From a checkpoint of a small image captioner.
Model: 3.95M parameters, 32-pixel images, encoder arch pvt, encoder activation reglu, encoder depths [4, 4, 4], encoder widths [48, 96, 192], decoder width 128, decoder layers 8, decoder norm layernorm.
Training: adamw at rate 0.0017, 6600 steps.
Data: trained on simulated fluorescence microscopy of cells, 6.5 epochs.
Rows from block 9 of the image encoder of a small image captioner, named by matrix and row number. Rows with one number belong to one neuron. Each number is 500 + 50 x the weight over its row's rms, rounded and kept within 0 to 999. All counts start at 0. Numbers have three digits each. After the name is the row's rms in percent of the matrix's.
After each neuron's rows are labels from the 100 images, of 14976, where the neuron reaches its largest size: "top examples" is what is common among them; "colour at peak" is the nearest of a few named colours to the mean colour under the peak. Only what is clearly more common there than usual is listed. The data: simulated fluorescence microscopy of cells. In brackets: how many of the 100.
# gate: MLP gate (encoder.blocks.9.mlp.gate.weight, 512x192), inputs 128-191
# fc1: MLP up (encoder.blocks.9.mlp.fc1.weight, 512x192), inputs 128-191
# fc2: MLP down (encoder.blocks.9.mlp.fc2.weight, 192x512, transposed), outputs 128-191

gate.504 097:573465488494589480516509502496525465471530511603514476490459570479460419472435507526545490586526494480531490478504521500514474540578524472475477522421429474576427480478467447543550523470459471
fc1.504 101:572521442514538458507453557384470494461486498533553436535462540502649451468470531541498517464495469544523469531466473555436496574540476462454464515504470540587538471571524502482518516436429555
fc2.504 105:476500575460442547481464438485441474525489517448466513389515574439450519309426558485475514556555490523620512552479405461537539555510578491516401418501591459484491495472535540454468559571539452
top examples: crowded (73); cells: ten or more (73); red stain (64); long thin cells (37)
colour at peak: brown (36)

gate.302 094:484588501503498460489536545485462428493534494442545494542513483450482409477517590491537380444488483472420546606498422458506439508507543502570495564452490482522505507537436481535554517399517413
fc1.302 089:545545441471446559469510469533479455475464414509486467486417455515457538508578431504484525492466558467491541384526506460564510552509481372528608518450541551387360501541575520590493577440451497
fc2.302 080:535522497480517586465544491537545409532418456446560482480467545504415496566579541540449473430520546486574530452499409577557586541521533516420494519544562467475463520582535489417474473499606391
top examples: crowded (88); cells: ten or more (88); long thin cells (65)
colour at peak: brown (37)

gate.202 092:477481505509467502474509480638459454533459551475478560537510498485459480460502546523514430534434409462459545514537545429436497494484444445492578590446465501448472505455481555497534440426493478
fc1.202 083:587474526512486518457467495552455434538495553500592475560485521489511413484528411557570361491554547527439465587433423477412449548503500527507487606618439447413509457474478529521507516471539486
fc2.202 087:556543434503457498526460563555394551517453613508579577548566543491526392514501503440566469553503508481546529457460531400454519436555415529502531447652509471473526511490504553514515526484621513
top examples: yellow stain (92); long thin cells (46)
colour at peak: brown (41)

gate.376 103:592484532490493565559463464432488472402482495592541536535519469574627450527474465415508497460494485459513440630351470536532590610433501441464502432460430578455472470538509536564538438485436537
fc1.376 098:437559505545526561427462418440446524419475520552484463433514468540558550478522576568482410584509494511520519547426494458496513543504518453492468395414523551518469555400555493435502496442540516
fc2.376 112:491586439574455554496424425555486472496455529524511495457465549568505491429486534493486481538509470443549543541515452436496585507539584583393498495500476506485506421415432546474456546505487479
top examples: crowded (100); cells: ten or more (100)
colour at peak: brown (33)

gate.264 088:541533504547473471497545590527511466554565502524628455532411537516447552436374589593477479466509498442531470419555506476486416494559516549459435474438533532536410492491520500424460519570496434
fc1.264 104:536527528489519509428476540493503478525488486569461539565453547489521423493559526498516534526432522455447537544589591568425513507411448493506584446499612490523613473558500475477633542468583479
fc2.264 099:456508522482463546497447359532456510526452490515396523531530464558516397475498484452516523432499498523529556494445587532552547542525530499546540481542586457515484518523448483544476440601482618
top examples: crowded (99); cells: ten or more (99); vacuoles (38)
colour at peak: brown (39)

gate.351 098:501484474532478553526551577447621510534582426561538521526494589500510399550498523534487505419408453398586456520587528510493463523554552438519511488417573500606473431427472419512521459464444485
fc1.351 107:601455495483403465483544589560476564425442526537531452501460472468506498509496416481586572414435481479529453512510563441398507436518523496519430466567584471510525533506481480521501456457479534
fc2.351 101:453538507482507573515555531434479514556453508462463429475517534497541497634497581589490456479471537490483487507456513483525447498524563464419504437521576422581549481506451398414593505566521458
top examples: fibres (93); red stain (48)
colour at peak: brown (46)

gate.295 100:624531469467555512467347535487560540386477510521521596524482365419499412474471500529563501516519386416487490519471444489572471562575482413521497513477511549358501512508538497495564493465542472
fc1.295 098:445515457462478475550562542581504562468554579503531460512508486527461434605486520527496536511493524523548417491532513467513515557494503585476541499468460531514474483517570498426476505554436578
fc2.295 099:409474568412490651615420475480433445599558525542552542497565496454482478557457578493480473447521531477509515608512576436573497556589547536519507480451536523491500525539504566521549514498440554
top examples: magenta stain (86); fragmented nuclei (52)
colour at peak: brown (34)

gate.106 101:446509473428487513541545560530497520339456458539464517492462451487462540515421542482515564494557493478475531459629593516480514457436556458498554496518429540380517441456528433519593469451440497
fc1.106 100:485512510509475540499554505618457620612542565412518487485443527466489415457547421590459507523465603490488493549436594462557496543561619525438514557501539507471503496455590542447472467555491516
fc2.106 092:485554483499558436549455527445494470573539535468519516461557420433511442548507505495602538574532439476429582427445501565593409548522463511539456540517472587484533534466572467574596416475512498
top examples: long thin cells (85); cyan stain (73)
colour at peak: green (32)

gate.131 117:553515556419516542538549554524492493447592460500512507493436532527493485452466575559588526511514592425465535483465480426463511475485541480544507534515457505565490461449405483496488524577510436
fc1.131 121:518495417599409575436487506488473476491484581390485542426535424460512577519469489391464474469445496494569445463580567513550408524590556391559487516420455499594575499500515513522539455437471541
fc2.131 129:564471483552510502436440456576596522516580448565577569498557477481415478410573544435525418456569416517472590516463441489496556461438506520513528534495504455414631525505544610449446429521485482
top examples: yellow stain (100); crowded (63); cells: ten or more (63); long thin cells (51)
colour at peak: brown (51)

gate.438 092:464360479540581465549449530527510535520523541572481564472505492473496520453477477533492336525444452402455622525493470508472508441501490443440519505524524512423410447451464535497588492456471459
fc1.438 085:488441455467431528496515521610465470462535492426505534482487419536559559483517524616489590456479426456462506524440605496432567484387480507442555408524518523435508541500507586501504557497538473
fc2.438 088:527475449468434510503510538503375489493407489549589528461589434544608449567514542634564480561537427461528529467529565487462544504480505523407472548558442487387544470454490460493502450506593476
top examples: yellow stain (82); membrane rim (52); long thin cells (45)
colour at peak: brown (45)

gate.242 110:414554472461516420454457446454501560473507524472454449432515482559540587564480465515554517523462529501508465473467501477509555429401532519446485540523541520469470578511489457557507528571445404
fc1.242 113:518526529511522581358486479469427362458547465438467516454462539521524512434487464446515548533531475449432530491548502509436493515513522482598373422462561508529529598545548474573540439370547483
fc2.242 113:448429469509572556452440605441503471519572510514482405533498478409484502450588481548507546571491479455460554492581499500520557410461479441523443469466504440453579478475467542468511454499513471
top examples: cells: six to nine (89)
colour at peak: brown (35)

gate.17 109:508491507509568552403474542403501449536452439544651481541538548486553456515551459382480475469463533508552551403529466487442544453478437504472457407480556489578532467493503521562541489471477589
fc1.17 100:477511477459477497487495514497459440493446527459446475508566472479532510518533387565581607394494528544473470488499515540418520471470457494570515444479528465543524594568443485484572545506515592
fc2.17 095:513529438487495476459505560577503504411542516463570504518425553553431453492557545496517513521517482521521477423525441444600483458516495618480446492520466549476508496540537531453519541524605473
top examples: crowded (100); cells: ten or more (100); smooth cytoplasm (35)
colour at peak: brown (36)

gate.257 100:418468504515436571535432494548493513449509544464441491571458459453493521505510450437522462538441411473506524474552474489464492479563488499555429411444483482380533461520463630492654550432461440
fc1.257 098:506511468535513510458448382410435421523411529512473486450532456431473554596639498495482410538489501471514515511536562468488460461476499524517553412502400548490530525631631550477447457554502433
fc2.257 090:392486510451466433526498387539511562447482443532484423402442544414487457461443535517477464422498507552469509464427514465566601530478533532539529515507585425593589433555468548473458478596433488
top examples: cyan stain (99); long thin cells (47); membrane rim (45)
colour at peak: green (25)

gate.290 092:538419491493472552582454495608434480446581533473483470555454447501467451463439429487416465585519447402471556452500482565495525505540526439520483557573438480493537469430447567501636501514506420
fc1.290 085:498513457483479534458482564483504455513545546438565514626491494523513532494455460461436519588449464532410510550481446517501506481512608420558481526477520545459584571523533568490550565523521542
fc2.290 085:372552451495469510426521566444484490488493472517472444534571468499386433452472483518523441471519395498516496475542467565557552499565544510505493492581414508498523453514506496508548499525551459
top examples: membrane rim (98); crowded (72); cells: ten or more (72); yellow stain (65)
colour at peak: brown (49)

gate.486 082:560584496472483546462584474548498492572478429576487526530454483407479540627511571540478460482443481521502506535470459497536464511526517431535441414474474571508597485499519516470575534431462579
fc1.486 099:484499422455537495600598493417408536423415469440511464453480392521449499491524520587481426466484457494421478399514469481568435475490440597558551519465495455515490476515423566501467487479513541
fc2.486 084:490487473511486508493577479496509467428480595540588538559513480466511457481424460507535521525458550497616452613509586521457552585567572533479451557585519450430520441510531488515472493617575465
top examples: crowded (91); cells: ten or more (91); fibres (50)
colour at peak: brown (40); green (25)

gate.272 114:454521520480560553431497433407576599493390488559653464478526585385533544538558454476520455595534515472511446601576475498492445512436500457457494452511452508479458481423458453485547523557448501
fc1.272 115:408508390434545538427533521437490535516485501452461392474562438436482534553550534598453504574451533559501507468552455457510440484502543558494431530445493588510540558494483545416441506485532561
fc2.272 123:473519455505522500469505519446549489452450467491507459434447476355465543447423576541458416415502543620548514486402485456515477445446496557463491429505473513459570436515538473419487575439509515
top examples: cyan stain (100); vacuoles (54); fibres (30)
colour at peak: blue (41); green (36)

gate.161 114:569540503444550454501573560505558477499524564582535462535511521485442487522523576616527453565499445417439602490582488518506489557531521437520559510536464499477520428476451452513479517594562497
fc1.161 108:438619506613450578514323471484504467577482536474522580464548556500506565557479396452399437581438436578526508494579525434544483501537543544461475466495447531377500523431532512482474424450572528
fc2.161 116:495468556576466465559462510641530534505509485454500488479527477496447486460467575477432455535523432378502526518548510464520568481509520540522524436444418477490513542519486520487563533503471428
top examples: red stain (54); ring around the nucleus (52); long thin cells (48)
colour at peak: brown (43)

gate.258 103:548520529515546494545537518592557496558403481548504507434486474494453535459487520564513498498532528415473573606421525396553516567466526426509471538500437495512404497488455551485579514548395440
fc1.258 104:553434456434494468527557521435493481509449486456543505487465548492514461612456491425490578502420541448499523482500503479466443492490535384508436482487498462627499504536470411540484536527506457
fc2.258 119:433507447471513502544609570507445522543477553548476494509434519501477426614455509498463489535461538467529474530495450422491474526525502426471528451495499477596487424477534397435582468493446521
top examples: long thin cells (63); red stain (45); yellow stain (41)
colour at peak: brown (46)

gate.358 089:492483555533538565581508482506515514466491545516463437558341466447410427431461505529474471490478519401530476545502568492509528394509513441542438506533443564484531528485504486509578441470513408
fc1.358 095:560572557560444462371555519565462537429564593518575464435470477491465461443530503474591464536411493545575598474587544508541504577463488399449457414460559454470452427478541474512479488590560488
fc2.358 084:490483519482420517507479496565500446532383574454520462536532416514473416432527571530407497465509484541537486549501504508534414577599512502557485473495415553410518482551452509493495498490552571
top examples: membrane rim (68); green stain (46)
colour at peak: green (25)

gate.144 104:433516443437469494504514533494507571435411543541467492525498573571430583477535499385545548493480518490390455476568544469479541514445505491541525533574526508469459519544506518487520552429476479
fc1.144 105:487519491576505487418513527494525431496561501466469572576503551509522500635591403488574524451489535543420496521492499497405450490419535529502454549576550502458551512568461394473609542515514461
fc2.144 105:563484468505498471461460552585549462367542513511527457505516501486546480466570518470410542517528592460528524492476507483490564467408521495479469509461454420512535576470507438566447377535465460
top examples: cells: three to five (81); ring around the nucleus (36)
colour at peak: brown (34)

gate.14 124:618481483513562473527534608447567494537468458520540434573450437403499549436529477571524577513431497407489475485453520476432386558490467455552458487516513464496488491466490383532606568503387471
fc1.14 124:458550581482474516517391532494547423475379432452478520435521411454476557548490478521452560511538583498564482462410562462579556527513555586490530438505534500541425508513570459491444508539617454
fc2.14 144:532419475530521497679536521557534451519543527581505422486529451441462396510478629449524500496582397491437569486500515445458452495471534493513446542533439504486581499460501498475554476433424577
top examples: red stain (97); dim (51); vacuoles (39)
colour at peak: brown (39)

gate.234 082:530475482486518493612566464592503505475443485484547342481474432537522500462578515502483517483410464541467519534500488445517521522535486500460530562555441541478484375489497516437530501475478417
fc1.234 097:490493556622551530515505501493501485469505505486527570552518486503467491479494518483445460649578505593562420431533482472427433525492488483485564514481516546470467474506463524435475439440587503
fc2.234 083:509456398533546532412414469497490533520480472526510506468498504508510419555590629471589455464525473430539480447496476568483486579480498510557479451422462473522426486475484538571468549420469586
top examples: crowded (90); cells: ten or more (90); fragmented nuclei (44)
colour at peak: brown (35)

gate.121 103:466454501554472529518422426432539489518463529447437518530522432371523526488465511505432422517440431510468634593499467462535517513519533499539501472454451540460514549439463505490511529478444546
fc1.121 097:531551529489507560544595534511548488431417580479508582555428522468487553516524597456482445392421466439587480447480462484489518485497543549463443570490543441536447531521457477569538540488425519
fc2.121 100:420596533451520487590494474458552595462540515524503472448427440502526434500590494542434522589538490517452581521535494464438499456432548553664476497500570546483507530452457501501559499542536583
top examples: cyan stain (99); membrane rim (78); crowded (72); cells: ten or more (72)
colour at peak: green (30)

gate.478 103:492538550455523427507438474552536522470429463413469525559530415334480448418503586554536492564427500478485532531479484547439514486550552493499571512559509515442522515519510601438441521457474461
fc1.478 109:400425529414576476619559531550499473549495541375523501476493525515500442570467407559542408549536521596528504535427481502517566552475518514433529594553526616541551447576497529517421427581567527
fc2.478 104:457492585474406542573442431481434540524581499504527553456518453485485528521480535556551546433537566497468496497599547529512555425487464540468506552475459444464557445551558630457477470576610456
top examples: green stain (96); bright spots (48)
colour at peak: green (50)

gate.435 094:504410548489572577449473604532502496540514479486479481504497510486535470502516490410489500482514593418484555504530470508523524495485489389472459509447513497473504521512484528505585461418453545
fc1.435 089:513558514521415485459460418542473507506544472437548647498429507508431654452526440447416449581579530526527452472463496566482478472501541483578424571564471554558474486520407558545420502457594446
fc2.435 089:550468412582555489502549571583505489470547504525495471524434571498487517533534567413441484487483464485515504563545472446506448476565529470475565513539511500447449461427410546474559617426449481
top examples: long thin cells (83)
colour at peak: brown (36)

gate.168 099:458457464508478565533610538541535533512508462453420485542486485384430458474585475510459461531452472447520555551476503548502516571443521497497441431543428534440567470522444494453540467470385448
fc1.168 109:537523498504519525416460438460444517515492530489386472470516467550518507530512503463543492453396434495512521544530481419441499520489508512475425403455552504419468511477447599510495534540523476
fc2.168 103:576561534522610562445500520576525557473594524572546452536443592489545487454556530530424495516529484499515556479515441474437422479547466487538508381495476560520477510379474449431508525374435509
top examples: cyan stain (99); long thin cells (60); cells: six to nine (52)
colour at peak: green (35)

gate.493 092:431510467525555480486459529455500512442518521469487417436433444430484524541573489547501391543519371499520603521521516497463545439528578486526442469504504577440562500464566522506618473511471517
fc1.493 097:529541582531494506463552584403484437527555591437531477492486494470513445522506531377540511540492410484575512513590496536498386439498525504475427484524455499526522520543485545486548489406457589
fc2.493 100:548468474445536502560492518448467499541506481447564491457580486509491503495489485535535488463558483569550521522401454486529520580418443513516552544450515456492449583555520520471545569518570614
top examples: cyan stain (100); crowded (56); cells: ten or more (56); membrane rim (50)
colour at peak: green (27)

gate.275 109:493571559579537427458484446555499492401502478540545484501498550490539511418490409581547373496502495584473569525456442549406472595447537518525557493365559487427518528473483485505478498546381450
fc1.275 110:422522504406465491442574516470430446502559506540447480509496486498457475562455491411446415518514492529496574482478604499597427556458539506436490440485547537495554493519539528436528538528591495
fc2.275 109:433483523461552528535495510476504465554469478542541501440490536426449539506487494514478426443587549570530532472434520478525456436476553475499498420550541497396515437568546446466500434476551507
top examples: cyan stain (100); membrane rim (48); bright spots (42)
colour at peak: green (33)

gate.379 126:388548542480454494534453455418472426506518482491393564549491526453487527529468427522474520462561506501535448492485486498617613517552524513495549464457558523485588475572567575550460465550584461
fc1.379 130:564545504509453512421492610496506563475591515489517471445588509492453409456584545559486488591469482427447493482503497480452483535565565408569422451407438546559432531437455475482559565456486556
fc2.379 134:620586394574587593469506460486596551473485465494529539467443553431501588504628473481456426495450473455465514481525444520503446424515509473519495476503532558441504505454436439524504500407456446
top examples: green stain (100); crowded (63); cells: ten or more (63)
colour at peak: green (35)

gate.71 106:481511514483457494478466522522498552564591475488529532535521499505426474521451545547477453511538425512605532499516435435465468524527470549492500479504531581485426430508465460379516588420523528
fc1.71 113:509480421593499452551524578509491432541486540445509519547496485493470395498552517475487475516573434541444534430558580505475410500423494421592475606546517502477602513421519494510554481492507535
fc2.71 118:581571523562473560469534505473523478477423508630512518638537551519492544464510535545557597517514515486494413536582442501484514435484480445511579441542506421574549503471491549479530507450478534
top examples: cells: six to nine (75); ring around the nucleus (31)
colour at peak: brown (41)